From a checkpoint of a small encoder-decoder image transcriber.
Model: encoder activation relu, encoder width 256.
Training: muon at rate 0.012, 18300 steps, batches of 256.
Data: trained on numbers of one to four digits printed on busy colour backdrops, 295000 training examples, 15.9 epochs.
Rows from block 5 of the image encoder of a small encoder-decoder image transcriber, named by matrix and row number. Rows with one number within an expert belong to one neuron, the router's apart. Each number is 128 + 24 x the weight over its row's rms, rounded and kept within 0 to 255. All counts start at 0. Numbers have three digits each.
Before each expert's rows are labels from the 100 images, of 14848, where the router gives the expert most weight on average: "responds to" is what is common among them. Only what is clearly more common there than usual is listed. The data: numbers of one to four digits printed on busy colour backdrops. In brackets: how many of the 100, against the usual share in percent.
# router: router (encoder.blocks.5.mlp.router.weight, 4x256, trained with AdamW), inputs 0-85
# up: expert up (encoder.blocks.5.mlp.up, 4x128x256), inputs 0-85
# down: expert down (encoder.blocks.5.mlp.down, 4x256x128, transposed), outputs 0-85

# expert 0
responds to: on a plate (82 vs 40.2)
router.0:122090102171111149134127129151117128087116148071138112097161143121113147107119129129115146131085159138104095124108128122146161111164107066122101141090120132153111141110129107101155100128125160177133097117068152096141135135140102118152153127093180103119085112
up.0:105154104142143118177118126144137139135127130159114165133109137142111143106104131160135127102100203161155119146123121152147129087135118134115173136086127125149088142149112152129151122076124142145160100152175153119109136090087124120126111144132146117144094110
down.0:127149131137082135139126126152136093122135150148097108109105154120099061162151152118108096151074144161105144134105124095134092173102144112163124097203148142135139169154115154142074126071156110119108130115156150129137129077115143097123141181152162172156096154
up.1:134148133150135106093124145139128155132086130079106133143120139129128155107129122169134150134114081158134126074160141114119137099136150121132123137135105131078143145072103132182119138151141148130127159142175139172132102152066127075145130085107145142118158140
down.1:146106138165099129152082079123162133122116119139131127140124097137131147090100106110173094143135149130130134129106138160120139144172127140069130134094105143098142155135138065149117113124161084094105161176122092149126091130142139091116147143165131145127149112
up.2:140142177128109098136136127115096109126111109118131108120161109120125114123120142131131121098145118151144086126114149102126082148138124110169147162061154124143142113095102137164138113188142131093184129127142125153154135102106141149100145152135111141120092213
down.2:139152137141162120121159128127121150118160133152151132076092130132163105113119118075084150151166134155084102121140135108131107128131107107157116124150105162122061094133110151159142112139151119140123116108089118142148199128128133173054120109124104101146082157
up.3:114113146151107066119122157091117146163091148112116106114111130116123114116137114145123090093130156153115152111131156140097077102157099107157123132146079147111116112166135078103141109141117108159110110104131140098109132096116133132107147087119144144115094098
down.3:126149109109145155139157142136124106109123114102146111099108138103119132112150140114156100165129128135104151146153124150134166171118103124084149115135123148137177124175146180150129106104120159103154164093140124110149121154068128107082121102145161159116117138
up.4:135132113105092118125139104103120141095141132135128104111125121146214132110150138144134149111118127107143117122097155149137134122139116114139151107088154118159145136135130148149140113132132106113107118129148117116096112133111141133088124157125136076114136120
down.4:129189105123108123119137127114119136115149143119061153115157157074149147166116138136100133117139122137091091126085130101134116108114162108133137103101137146152176072138106106091147128155138107115134094166156105122153146081086136119137125123154186132133115115
up.5:125118138175127141118125118131117131143138139156098114148180134119102131123142138148091152112112194122129113114121107125154127159127105088124154168149144110116128123142141154148090123166099132109134117111160138150110124146110143115095142114117115160093139114
down.5:126127108128141154153136125154150098111153128121117140127154115157147171110158106096144163079128169138125126132090125112103163171124083158145159082164111128139142147138161098140139160117113152110119121177138135171118105162117104121149120100144142128125100132
up.6:130150146099137127106112174137165131176118111131136094185129128120153135107122128133130150170119151098141124119145128131146094082092147078118174128119141133067104116092122165123130143127137118098140108149157105143144135110105135115144130139111086093111108095
down.6:114169114149132132145172171125130135135103146148183115127137136083159100116135124129159117134073139117137101127106162115157114130130153099110124130104130116118127134143149126154110136148131123122144124134117156115115122114140127150166170131139105160149059130
up.7:154176164141136108119133158131110128173114117139115134120147132154072141124113149136087093134107161113130094164107142153116170066122105141163172098118092141129124108115131113129105123112134113117203147147139119149129149159142129103048097127176083108123163102
down.7:136120136128129137118124103142142115159174113179154145085137107116168102139120147125112139083127128090093171150162141110122137158110074116151166176181135128091115205118151161111129152104126101124147118120112107161093116182119149160084130130148146151079090116
up.8:127121094086153099134137098139111153087110128109133123086190117139103123133135121136120163138132089144123121134140136108132115116182128113095115149148146143125097134140106128106122141079159140106101100132142126097159150138160138111082091147146100109112163093
down.8:107150149149113185135122154167130125136088156143132109135106107128132131089155115122125161187090121114158155124138123143098147103101104123157110140132109142086166175126165125085105140123087116142134122121097157130107138093113126139135111086107129115109092150
up.9:149085119150169141152140120104130119127090145098104152138067111170111087123105123121159111102106170116154158148112125111120093154118137140115150112102081119096131062119164127121133133112132108126151117123132136130160081100127129125115089146145135101142125089
down.9:117141138112132122099082142113118138139131108096145153086148127080172107147118155190076104161104138140139123135137106100109103125136094154164108118155118160107109131137129148155119140157097118113166124086124101125093168123101165164100129116115153094130127126
up.10:145133101105120125135126075105156135104175121113141130149152130116156169130174140174113095145110086117088177103146157108131125164104135152162094097139152097130120117148118091134137154127132124124144098129110144109091141143148139113124143104117175091060099079
down.10:152130147123098126122061116115141148104137130135112126120082130131110149164175093139122155076108144133110094164106115182129099113130126138161141103130134165132114114104170165156111140136150140156081122129168159134152095147160148087119095147137134165155159154
up.11:086129142101131098097124125126116106136138105166112123101150133134133093130148121139129134125119201152130105215118153127105175144155133157074169147118117132104093150124133142123155115119108124120118131119099122120084151150126120131106068185173149067122158117
down.11:124134141108126095105141137173131129165150134151069094104110129178126113164132147164125116110127103120116093140160134125082115151118070123137126108198053093143129139170128149130132141167133140158177134118071131137118127173112108149187127146132147113134135125
up.12:143082135098170226097146134107116144080143110097108136140151102146142135112110138094138109133135131140134166132138150135148144129104130116107141145105120137106143177143114122106140107156115119087139141096169131104124106163127140139178151123055101125103078143
down.12:117131126121123146109132121176124101089123135126117110177138168123087123097125118183156087115104118150142120136107146133165126131161122141095161097141173123130132168103140111132099104114115120131120129096127170115111152108112112074124131102135119138152109107
up.13:139141097108070116140148114095117136116118121100120122121125108098078136114138115142074161131131132147111096087159129115089122146112106176148119136167113115133147133126141106093120150099112181060099134116079113134179160132057164150106139111125143173122112145
down.13:143164123101139082120151131115109148129149138113122161156156110168111081116138115132116170139121113122152154136132106137127104136120082108129134090147127171107087097152119135096113125136146142158108133147153107159140124106119085148095089120141158099124161143
up.14:137119125091133171112134100115112123091177122109146144164173142143126145135144114115137140116148100097109151117108129125159085134141138167090150153155149104130169118104126147209121111140135128124091122112119132125090112095134163127092133121112151167075150116
down.14:146130131134093129088150145129119106131125139128069155129136118141104132113146094178108141133155121127136168121132106120133151109115115120130109163086097169102119124111115172146097124152145103124138132123151049124144139156124141156156091105140108131136142116
up.15:115081122128105108138122142132121145133112126111147132132105151139153152130190090124110118140140109124133126147136090184093138133126138147128199090156121148094113086147118149149093121156135141104189126112175132125157144150102134114143135099125107136148141122
down.15:120129143127117155107113134129127115099127162166154146118106111159138145102155127154172118162111155132116137133102108131163143117145133106110152107016160130153141106118101172123117129154162121139176151128125121124131122107126150098116117121102103116141136135
up.16:090139155117130107111141155129142133097130112086131138129140120178166125121131142206136145171101164133131147115100137081095115134128177094168137133116134113125070081180160121131212158117088103075104138097115130122107116113137118144119142075121162106113129106
down.16:118118147166112097079151093139131134147157132108124122106137126117152141118126118103109129110150101143086100153075114130134148140118144116111119112102095103140089103181101109091115107152158150081182161094086142130141136074113120132141085108057128152152147134
up.17:138134105083118082170153104086132149138111140105116134123136119155127110119137116140119107144172180113145138117130145164124123170130133134191128149186140119117152129167145103168150134125082125122145133104080119116085100101144134139141124141150108167105148118
down.17:151135105157122122114128141133126134118104163135136125155138124142113149123113168141102155091144147126112099105095127100120116118140112153089164083161179156147108158095130131113175134097128108139210107168121142149124121087155137103129141081142092131150135114

# expert 1
responds to: first digit: 3 (31 vs 10.7)
router.1:096125129137116131109154143133138156168149145164101143121104147139103139124114122125127092135110112120116154130171144132134101137168127108108184109121107157113125141130135135158143094172126095124127089128213122144115104132121165143139111119153133158148132123
up.5:093146086117096135128142110142150128153127129122137114115108112144057123118156125099142100160114124154148143158120112150128139144081103062086185176148127122102083085123135157113134180115150115119146142140109116130117119125113116102150146139150098114130125101
down.5:122130146122136113094159162150142151156100113136128117091118148168182126103169144148112133133142149097148088124117115159073119067107084145152077119116144137135136163070093177144108129140099119105128136115114159100098163142122090128136132087126115110098136109
up.6:139128165157152115073106156116149085059113119149082156119159135115094173117127135160130133121145109151138109164108131112102125072170121154123173157086134136113151156127128106105128150051144093167145148147155125169151119083068100127134120141158152121097126099
down.6:122081134158115114097113139124136120133148137089082107156147109147141127148116119145099143101143094096138162155101117127124109180114129153123144080145177126154164116150111139111157160158162154131148138086136158159108150097124153109130127105149148171157098111
up.7:139120081180150186126104162086168147119095122127094141150119105123131121103148119114134086156145162132124113175123135145106157115127137146130124090147105138155113127143144140113128140140114118182108136093139171133113104156128128092111156122128145149153100101
down.7:106136146093110170113109139168130125107082090074142115132133157149115145113156119141108162130127112101105178084143091132123093151159119117176130093106123120131116068140111164150103122127121143128140098138091104113099106149094137134127086099129118107070113134
up.8:128120107158110127124104108155115122101134122127128127125131111154164152113089135102111128108115151157115117111129127145125130130169129119136106129136119139102163121180162128078153111164138142113091127131086152152133107099167132108154131132118128165119111182
down.8:095119131113123112115136084187101112099108169149117135134159119170127128146138129130093128142129113148168157133135129156190129148154138154094112094148097129169125155144100133127075156094127130125114118138141145126095096145145098144156124067080141110115173151
up.9:097148123143100080116120172157094126110154127112106139084110144083168095123114118130115112159123146119139106149144121129122104115125125155181172120144141127104146113108130116092108118132138106126122098162130107129165126145139118147115077106084159120168159097
down.9:101150111124113090140142108135121111127102105112115114150120085127115148084130117077132119108130118144139100131158120103132145181093131142130144129083136153144085077145108119118102123106157128139122122163135062136157110096169121138144143096172137140144121128
up.10:154101106127135076172130107104130101119139121128116115145105097119060108145114125148097099115123162150138134084102104109108147124105154188132164092110094121121119110128133089117121125128117128113140154158125107080164092111154130080114146119153136141125161149
down.10:095109133132109111124169149095142117151116120119119163072148119137116142114105160145121103131147119095123168100155114152167143118095115160129112119172160154086149123124150136134156123104094142129083116113149143129092138095123139125123167087119129193147153106
up.11:114118097124041116097138182120160139120148122111132128117164110146121128102162128157104151138137146138099153130132158119129142124085166105103149168128147126107173084109127155139130151100139134116079154140107130127134135130117107140137149084130171126135133132
down.11:099151135100144134096132100103112131129100158162120121134150140169080116144120123123056155126128139099102098103094135159182134120119144134173140123106170149134182155110109125115154139176123112099131141149119152107147172148104187148099141110140128089129143156
up.12:082112091156108217151125154144147134113154130125092141138104129088157151138093144180135142157089145098114166102102137087156102122112129147146087135108155129149130110115133150096158149132117146115126083149152117160113139133111106118161123117094130097112115177
down.12:086125105143126122122145113118143123136120129107143097167114153140132136131143129152149142067127139126118153102119134105108157157125153115143103108171156123116140242100091142069113133118098110174120142160141086131121141131151159119105149100134094129181149149
up.13:217177118170113155123128148135097136099131156157111125141121099106154124143126132101064167109148160139118098115139111143132167141156140151127144191159081108135139114107150139132124200116138102170141154150135141134122149129133128143130114149154120150100114138
down.13:153156122109151112117100056109116114116118024090114132144095165134132149149153129097137101104140120143110135110175130134073103144088137074157133120107145201114167123135134108103122110105142118142140158128147105134123159119141122153107118134124149100112134119
up.14:118124097111134139140088129140113154172126141123125114086091165151112139148135101142099125123125115123132086108085130126159114124158141147134115133131119148147157154140103076159154102169154135159108142062132119162163141107078101125139137167108159126164132137
down.14:140160122107132104185147116129144125159080095117196135114161158101130125114139102155160093191204155122116145123097108120112120094139149144097114128117104096154146163105096071151133133141127133139087105149132108140118147141139166139133136161099146129113106088
up.15:131134112074111156127151135128103102139112134115135138140177138109147112103158125126114134152116153125148139152116133074171154083110162145106160159179093129129117144149096161116134101109104153110086121166140170119113134136104140121113162102089114156091114167
down.15:115152131141139113080169085138101156135108116085133168166094141078150105108123121110139127161145102105144136130107168168124180108141102111144134120132166166128148113175144090126090135105160115139114117128149140107134136163090134160114115152096139176152150117
up.16:157145112108134102100119168107150116160155130132129094130156138124116087158159137113161132104146119093137141134128164119142141124118147186155152152091085116148163166100131122122145097157169148091157093137142127111127112060114109102127105129117106089081143102
down.16:115132112168134152135134131085144117122093149095181187137106166117132166122135115161125132100114122123161102137114123134156130141126173139169123147088157143080159109117082094105113151109141119115101128147148169129113120102116120131076128070131114134142117116
up.17:164127101131131141130117142114134148124142139162094133116137101106091144120159124133126123099126185189094112156126135110106121132127081145115152136189142148097105135081151131111147133109081129126129169115127105133081113113124118127130088080144121127146166129
down.17:112137101125114132127117159145113116134105116109122096129136153098138126149110146087109125164135111101155155121125100140091103129121128142087165133100123147152166093129156083157158122117174109119153130166170127120106101147110168153150128183131144175148088124
up.18:165214094177141089136138145114108149186106123123150203158132140088195115116088121081110139115090143113135159070186124093155133120086140106136113132166105125140108117128122147108161157137111114133124132158108099119109142181122168110137162138123105131101128118
down.18:140123117124101115141113143170125144135096123099151153120179091129136118134136126124109153148153119123111135161147141151197151141134127126106163131170135122137150143157102077117099112176148102174172092100126112118120091127108098130112112116106101142088127154
up.19:136112126089133198150078145178120137144154173108112139123153110135128114130103118135114104110149144116139111128135120108140152117182146104117115162140123141132142092138123127098111129129127129115140118112136096147115115096109124133166098132111191104164132141
down.19:126146155150125152144114097128083110116135091099114165161099182126138152092087079108143125145093131143089105111190129156114196154105166142110107118091137136124119139135122094116124119137113150119157146168130138113119145133125132181104139138129118083114124142
up.20:122115142135092156132125144140165144124138119166146098110125132175123141113156124091149142120126146125103105154075124154119104111152167154175139121096180113159111118117090132147129094131111116132126102145146159124162114144122142130111091141112141143099107092
down.20:144132131104141138114105129117129114107176127108145156156117118086147124144085157113134096096101139168079126126102153142109118135111133153102133109138150142133134115120126129176150141140126166124138150125103156111149144140110126137158120160101087145137100118
up.21:116124164117088111089142111106103156104113127123129125145127110148126157120128114123156137132162068139097173171101180099104143174133129084149135132145119125135133127104154136130126113109129124144100102102063109138121149096119139131128134071117123102134177141
down.21:140117110135126083100099116129150124142124137117141163124149127073130126149159134166108107185140158124112082149124131174163134101134149107116136116065107145111058082114108075113114120140140134150117118105087117146123148150120137095147161131165126122117131089
up.22:156140145145114142110128145147162111113111120159154145114082132176121125099100123135162136148089124159122149082106115101143107134146124115128158135145191139091121140128134164162163123134140136147072142083123137119092109143128115123181105149093079130141113119
down.22:144150134147136156114195142128120140145189209145095088126127107171168144135133169139159160157134130145132108123168126111081115131130127133152143130200120145147131191143099124113113116151134126122133162130135102164127130110171134111094132164147138110144108141

# expert 2
responds to: length: one (59 vs 24.5); last digit: 4 (30 vs 10); first digit: 4 (28 vs 10)
router.2:157152153119140092123100138118096105060121139126162140144121095094155085141144136139117157150175125101139101156120131136121133149085132188148109148165150093111144102135124105122131157125116161121119141132146122117110109109120099115071170154152126136113133097
up.5:138135099114103083139150101102151118095144126145125152138163121164108126153119159151161122093178115128135102137098122090136131171115111118131144115202152111132135143118156123162124130068098145121124142144078143124116115101102137183096099157136141146143152118
down.5:120129136112107169114155089132135126115113086106123116133132104110182122104109145113129132179146123152108137107129111137125168103115127150106125123209133170145150135092125135152130136096139126134092101114130128125117114085172134157116156128132113145107167101
up.6:140096111136156176158153108090098132141162138095129099132173149103090141123157119129118117124128133116138168117131118123162105092172110145106141137112116118127142095088119126114116121128148119119128120132112142129139124103089134100077141125106117131135103186
down.6:153122121121128143136180125133123139167130085138088115113148139090130129113175132139090125186117127121138170158094136135096144150135127121129114116122105159118112137142150190086174119187154109116121113139105169126165133130101086133137115098113133129132089103
up.7:138106127118087168129138146118110116113111117116126107129127136160123142118095125149113142100072135139133117102136120115090105131130131096121142105115124154152128130109124101147156124155150113154127135121148120104125130119151144137144074153128138088067103156
down.7:142097124135153128081119099100131131124129090147126165113152123091149093102152133156101092139113127120146152132122133083135143145113131099120095124153112165127105129106115101092126104088126143136126154129111151158124153159100139107102172061177140129128091136
up.8:125132158122128137120146157173154136091175118151145132087123140142116118091087111122118150162152095125120143138121123157119117164125122065139157126139094129144089148109097128132143113126151104125134096164107128167058108121129135141144087115114163131162126185
down.8:102114137106171118124135129146133106115161091078117153152120122147175123121107134118178119184151123118159108122080130047108089139125134117124135122155136111168089136141165119108169151150106116143184132130127107131120096095137108130147119150121129134108128125
up.9:108158111125173158114121118123091106113146152144135136080150125177127126139141134148094126121137100148125138146062132157134137132133111150106152147131124153083121110156143126156131086142101130163128128128113158124115111079073132098106105156113139148155101077
down.9:115104154161112143141128128128118076130152135143160152103149128145150138156150111146150120109140105124118159145121136110128160059128131121161092116125126125132089137109156120153102132138071154103086106165146091115182130118144162161103118102146176104153125142
up.10:122148121157120096112136138132122145174136103136106129125069123168123135132093102100142153131115138094113137136173152167127106120141115128113125120134168146134104149133138146108058141089128146129166135122159141146133149160118144125151140137100140109168123126
down.10:118081126135141146157131115111134129106106121145183111146149132150151148134142148163159094105148135139098100112098134187162090148122160106153136149101151167141148059131134121127155132114144103104131148152107108145140151158145115153107161126124142207101116113
up.11:139115109124133114130096158104150152137149112146159143135154123094126120104114146146105110111137126098126190151110124114130098142142090097128143144114103156110169143101136141121130114128087139112162145151105125155104165126137151169135138109133125142097125162
down.11:100087134152134149132127155178116146124115120153091140114120132111131132118109150114195140140153125113118144111093158128098154161174107147135137157167087125126149162108102141104174138148125117133131098127123103110116082092132110142149078159142112161129133073
up.12:145142117142146190113113117154156139130120097142128108146114145131133150135117153104158135154101087120131121100142134190124189100117119126080115142140096122123130124120140157150126163132108134112200134140171110139134121142160131098113117154153130140076100151
down.12:111144132124088089130157151157109155122105103091075129106150154163148135117141123125152126156105107188138137150102129167132107178101150118137097104145136117173136099099146169197122119108123116166152131152151139154127110130081157133141138092098115151102132158
up.13:123135164143163109151136165128096131092144135161084149103116124111134099122118140088169137149137152141123145113109139109131149150091115117112088080142131126154145159131105132095152135102113108126103109115193162128127177139149142093137123098121134109180093035
down.13:096140142120081149128094130178114150154165118150106119110128130100114140137110118096146119120152114155126119095143095157102130112144100102129157119160154114092138123144143126162123125133154120108156132105138085127122086132098093101112152129142139164073110144
up.14:101168136186125097087128125137124130090081161176140145132141116182105124131177113143114103118167177150132103117117147115142128113161124119096138148150129136156139102123134125132114126147139116120093159131143132127113100058146139099141151079106162121119167166
down.14:161138107119133129122127103130110107150153094152080135118159125136120137120120150090101171146125158100138125156166125107114113166125075136122097160148073174115139129141124091132121140100116126156132126143128086161151170113135103140109092121154160121105089139
up.15:119137106148119117131123085157125109140117136111110156155145130180089144110146121123145113069162118162159148130080143127105168117125147129112119105109165163129128118132135150102105126192090128106154144106105156138082112140143143119103110145112154157125144166
down.15:152157128101144149100122108149102139070138135143128116155119111111096076157105126123112101114137111131144130139090126127132107157175153096160105082153096130147114119140094071135144081155154146116113091103081129143104135095145109108148150141097120115144129121
up.16:139163077134122074095165167100166096161100107111114131153116132171100124127121142118130096131162105150102136151123148125125118105121101181123180128122149096161136109118113135111152092096135102129110123115131110109128101159099136103130100123127106101170141067
down.16:164148090111115160128151119140123097120149127126087130171127120118140138116102154091099143122092129118140140148108139106127171132134097104154110130161148129147182130167126145133138122097115101151151102168134104126158152090134115143164069138132153134160133131
up.17:152129148144122108105157119106121141127144131099152122119166129159129118132163117118104166129136196116131122139111120086099152140142139113192157127160107091132170155106137142117128134193109107137145133130100123151104134106117150140078133149160126120107103120
down.17:156108146139130137139126123158116139144149138127105101105142114143117143126106118137110144114123119169128080123175134135186140056099120143124150083210125131101134170129113137117176131096082136154117126163113101133117114080108114114154139136126120128100102157
up.18:142117113158096173130140122122103147113127113111128114070093129153131136129122124155129149100129081121125155113111122122123146089112115093137147134132091114111165105171119129131092122116160116136128141117100117107091188153132120127178119114140132139132133156
down.18:123099147116106131164101147117144113124114153097119177095136133134114144104123141120120165142131127130122155125132090143098127108146140124142164147103139107152149146133103118088096158100125144132121141152121149167126128145123140107137116119091149172136112135
up.19:097113130126157156093145094127125127114155116132123136149132115206137136123124137135126101118092074117114139145096147091124147134127096123062162133162114156122117139147160099153150139085138102152101132158088163121094151112058118105150134125120128124153135168
down.19:120104137120106101141103163122143128141135160101155147093154118131099132136086103145128102108128129108159118102149118152148160105157144115103103138104092128099145124112099158172101132154127120096083083132141078100146132149121164110086106138113154112121105145
up.20:117114156139140118136121139153147108174121160154151126120131144155106066117136130123109147139084166126140103127152077113164156124152109189158193086094106136115210101120137130151119139098129155135131159143118158107067080121146139095131126104142150129132111149
down.20:140086110186132110099133100132142138086135108114120123152155104149133085127167167107118150163105114098156147153126168120112161140111164110171123129172122131113114101114093147148123121105155121092154117131119148119113151120149150119113133159155131163110189131
up.21:122156094167133156136145134144141152071166136102155141120154148128100087108135163136059092129152082128168166094115103100107135119106119095095129127139116128119116142131110110111117096105108115135078143174133090128143152101143141110114113155163144136090088134
down.21:123154110167166123130129184140110142152153132137161126170133146124168119135124104108124154150145150129144133157148148137133097123121125153122139118131144153135174175164112147128156139180126112146108124144135140077147150103157142150153095165106089120153175147
up.22:076149096137163132165129111147196150111120137138134139153097120070142123109163117153128135158128120143123138129113118136169129133140114121091179093103097106135139172125101137091124165155114128094147098123118120148149147077090102172156103141165131150136126152
down.22:140134123110148156108094108141137123135074102130148105151160103161150111100151145067119149191119099119140150114143114127145087091094145121124146132147102087160170131139169102157144145143119111126107178155126135167130155131142113132150143159131084108123133123

# expert 3
responds to: on a plate (81 vs 40.2)
router.3:158146127123165132161147123110156118180117135152126114137128148150150164156114128110163104106141116152140149118113114128109133132091160144140136120140146132134128130142115165130101156098145103095141160112109116156164186121122134150155082127121087115130147170
up.5:154090112130078132102112102116138125097139105112128151105104114114131157123115147117119148131138154135125211140106131162088135119114156069192122132127126138102139134092134109153158125166160129090149126137126140141116144104156134086167111104123119163156121132
down.5:160129137118108106109124137108123126144178117147111137143098163148122143146117121112175142098155159102114137127160137144115169128126146105164096119111114149097120150112123148163109099167139104144074110167131137089163148229124153119125131112115146131170086143
up.6:133106102201138156103128155136141147138120146122121142091136135126148136137115098103136108121150166113142145137124121117130123097117099138113111127175167091145097161111171066137101159138101111148129124102122145100104116110116130167140156078116096134182130132
down.6:107142122167114119141149131154143180125142085137126119155143094125165073116094117095169148139113131153145120098094136140137116140122117159086162111105125124127146087151154137123124132155097127163132174097114149101131132158147099139102074137143146130123135195
up.7:133080115144105106106114106140059074089107113143105139097125120155153115149134142178130165140147131108107108142113156162125101151135116146146162102145104106131161068132132070114142097164096170083175127141194123100158125100143111139145104123123101159141171127
down.7:107120124150093105127116144120140149112086150120095131188123152157140111164117132154147140128159120122143155139139101103089146162130097155142099105158185129116114128154134153133156143108125116125141097176191080130110100137148167115146137170133141153135108148
up.8:102121114141140155135139123184144126087142089073135111126093122090135165117120135105130151142111127134126146136122139156051071150166151168136156122078132123158107123122140138121128157129137134145120122116153130134105109162135116144145104103142080137132099129
down.8:133153172161117134126077121098106105141180137146142137088085125130147129153161136130152141125124137139124150098147162137107166111120132133106091147126110139132153166118176148174098129154116146133132137163100113155106126153126135090136144155118134082111127135
up.9:079136126125123148111136120109126154118165108136154137124147079135194150113128135204121127104164153099139147154099122106103125128160126038104199120078131134142123137131112151159116132140078130168148114149143086165111141167125158139128113120131102150148157123
down.9:169121103112122126133133152135126116112108121126135116133128093150086118133096127147148166154098132110113171128085119137204156137094178125110153184107132141086136126148152150074132095121149125118106158115111133126135136139088178134147100119151118122120178097
up.10:063107114126129142128183140097116118172110160094141125122112130142153139143098132142103155123131146153136156128136141072145173142121140134101137083148095118131112129132123098103139153120134135147102140113096110142116128156132129118113107163132071058153112119
down.10:085132139051116133156111144168128097140154106109105119113092125118141130130156151144120159117117105115116149100151101173179094092116128146096102129123056113151133152086153156164115134123164118106108123128109109111165129109138149122128111128163146091187109138
up.11:165180099096126145168163153186123131164108112116124125145124137118106117127130149069124117140122121132125095141116144106105080132107150145112170135148114133113129078132116136152128157139134126130144152142105137142108113143092148169138124154142143092128148122
down.11:121128095099126132117128121152120102138163158109103123103147145119084146113171097140149105145094108090151137156115143153164140134125132121147086146128071116119136126108132126142124101132154117141133115113135116136155126155118112146126167083145167137195108123
up.12:168106134124147130133137116130109126117130086120105113114117122159084113140114158123112135141113124145137156129130113107152142159136149120143152121144111126186158168097119139118140088162104130134054161135153110141099096146087137112136130176125110133131112089
down.12:135143149121127169118134107160122146115152143122125111131152095135098099174173129137163117115149135105120164121159132147121128121145127133110090162122091167139101122106132114167095121122160135140144099140131137132089096067115149135116162121102128142157141138
up.13:131091145135080119105121122128127135102133159161122137113088132145153107104168116111107106109098187123115101143125153152152135114101119109122097130151060163118153122147161115125101095157110125156107099162100134142130098111135129165126140099108123151131143150
down.13:137131114170093161099151148092140134130119113094148162103173120131098131101105142099139109097132132100122091131136127144132133170120161129146132079111140103141127192129125120094145119116164123107135145121096164134095122159136094131155142104148152144116141136
up.14:179088110152105101087135117128106117091128116132111164138183122128126132102099133111125149125152118120113128104114123106108103128123143157168125147147098159157143167132120116094148128098133125103133143148162110166103173147140161121071118130155106110110117118
down.14:141120151104140181171108154122110106113143149171108123115124157137142119141153153088087117101135134157107118123130128116101136157129121125135181131122119113128131131160146133158175130136153165150113130111139104135118144113128127131141125129144070101134151169
up.15:139092102179127109134130126118119153143127134131156145130134114092117115111155148123153126130163164146133120071149145113065165123107132151138109108141105131141076110176164099140166116155124150164132137122149147135096093093136126128124108162128129102168113129
down.15:119112140124106119114138136102142109131133101179092134123146090097194134122122114133087110157148169155099191144139122116172104144108141155148139110129132117182167128101123123125144162149129135096116120142119100138109146128149146086098159155124141087068139126
up.16:144125135162111210135134070120131118084208093119110095124135153127121107149127146122116164158124108152129143184125112092119117140164083104139116134142086100113118143152124119165152149099138145168125110137099120135131113147140116131093114100122107133113107108
down.16:172138175145134139113155131111127130137135109120118112153087135131128132124125131144119117155136146163116183110145118173149176150110090151145170091101163167106140118108129145142145113130122141114109165122131142132130097160097165131161148111131139104163146113
up.17:174092107054162116093094165103124146107136156149118168133127135086145131108151119107133106148091098106153142132137129146113121098154127124123136133141154136115133126115112110160096144087138126127127167144115121134118120148111119091115105126130119120132108152
down.17:090125116128119144098089113159142126113140095154148176185126098177128144128133129122107123104118157100157102134095128111102137141123152112132123098121117113108085127156156152117120122132137127125153140111122144148132124083107095151130147125114121096172129142
up.18:169127143139101139108124124105151156141108148113126112145105106127133087125140112133118142117131148106115136114134105148074116147127131143161138125100152148138145121131130129112085159113134104050178144093092118130137110129103129155121164174111125151121154109
down.18:112122147156143102104111149082107126087101141143189129127105151084129123122107114152128145135130089097158122145102130085145118129142104109134127145146143106127121126141125117101152143123130100111121145155120135159157058142145138122156093102156127150120086175
up.19:098135138186127065158139167152119138163147143102152105120143126148133111137095134159136145135144071146110065111135158110095115111120115064113150109128174116096163143149109137112108146086130162147145101139150167127125092104108137148132113127146161145162119156
down.19:145138092092119098117155121146132104129147154159097136128127135099132098100101128104129089178114123155113126139139074132137083086126132102093134128096121143126093086137168186159139117158133130176177101123116088097134116108129108123106138100143141129108096080
up.20:119110128143163154131147128131148130174125112144091135131132144127167085156082106139136154147109144141135108124155149155119114167102152080154130119137120133165049116157149145152118140147125144133124110080155126146092127139148106139131102112063155093120090072
down.20:092128105143109133114126105054146099100110161154140131122199101093138120135110134116076115158136152157078143102145092131164096163090136123141101146105092143114177137104122129172131157128130135085127144165102139089119118091100134104165103119102081148116150085
up.21:154136129145115107128109116115144108126133138197111114106141075102109130138134095118132139170090120108151054154132136127130136107096139104105174082154141126150091101121129125163112158143127116109172101142122122128137131122096116146095125154151157090134128140
down.21:116136149141102103125131159160103131105165138119120142122120124074083135110160130113147127143146117115138109119104106140179089174124111143106136120131110080124134149144153148151145109126123142091202118135113140149123135095102131118175121109090157167142103125
up.22:130158098138138155124150122108128120109140144126155164109080124132153156146117122113151084101160126151135213111109151109100128098112156143191154108154147142131149102147117129178125136138133120149162097114170120131151133103142123121175145116136090184134127153
down.22:120113154113112125119088130166116107128142143095080140117158122110103097144149100115154124167131123111142135123184137164154141132100114125164128165131136125111144124168113143141122113072127120128161098117098144137104081119116136134144147139144139123111137156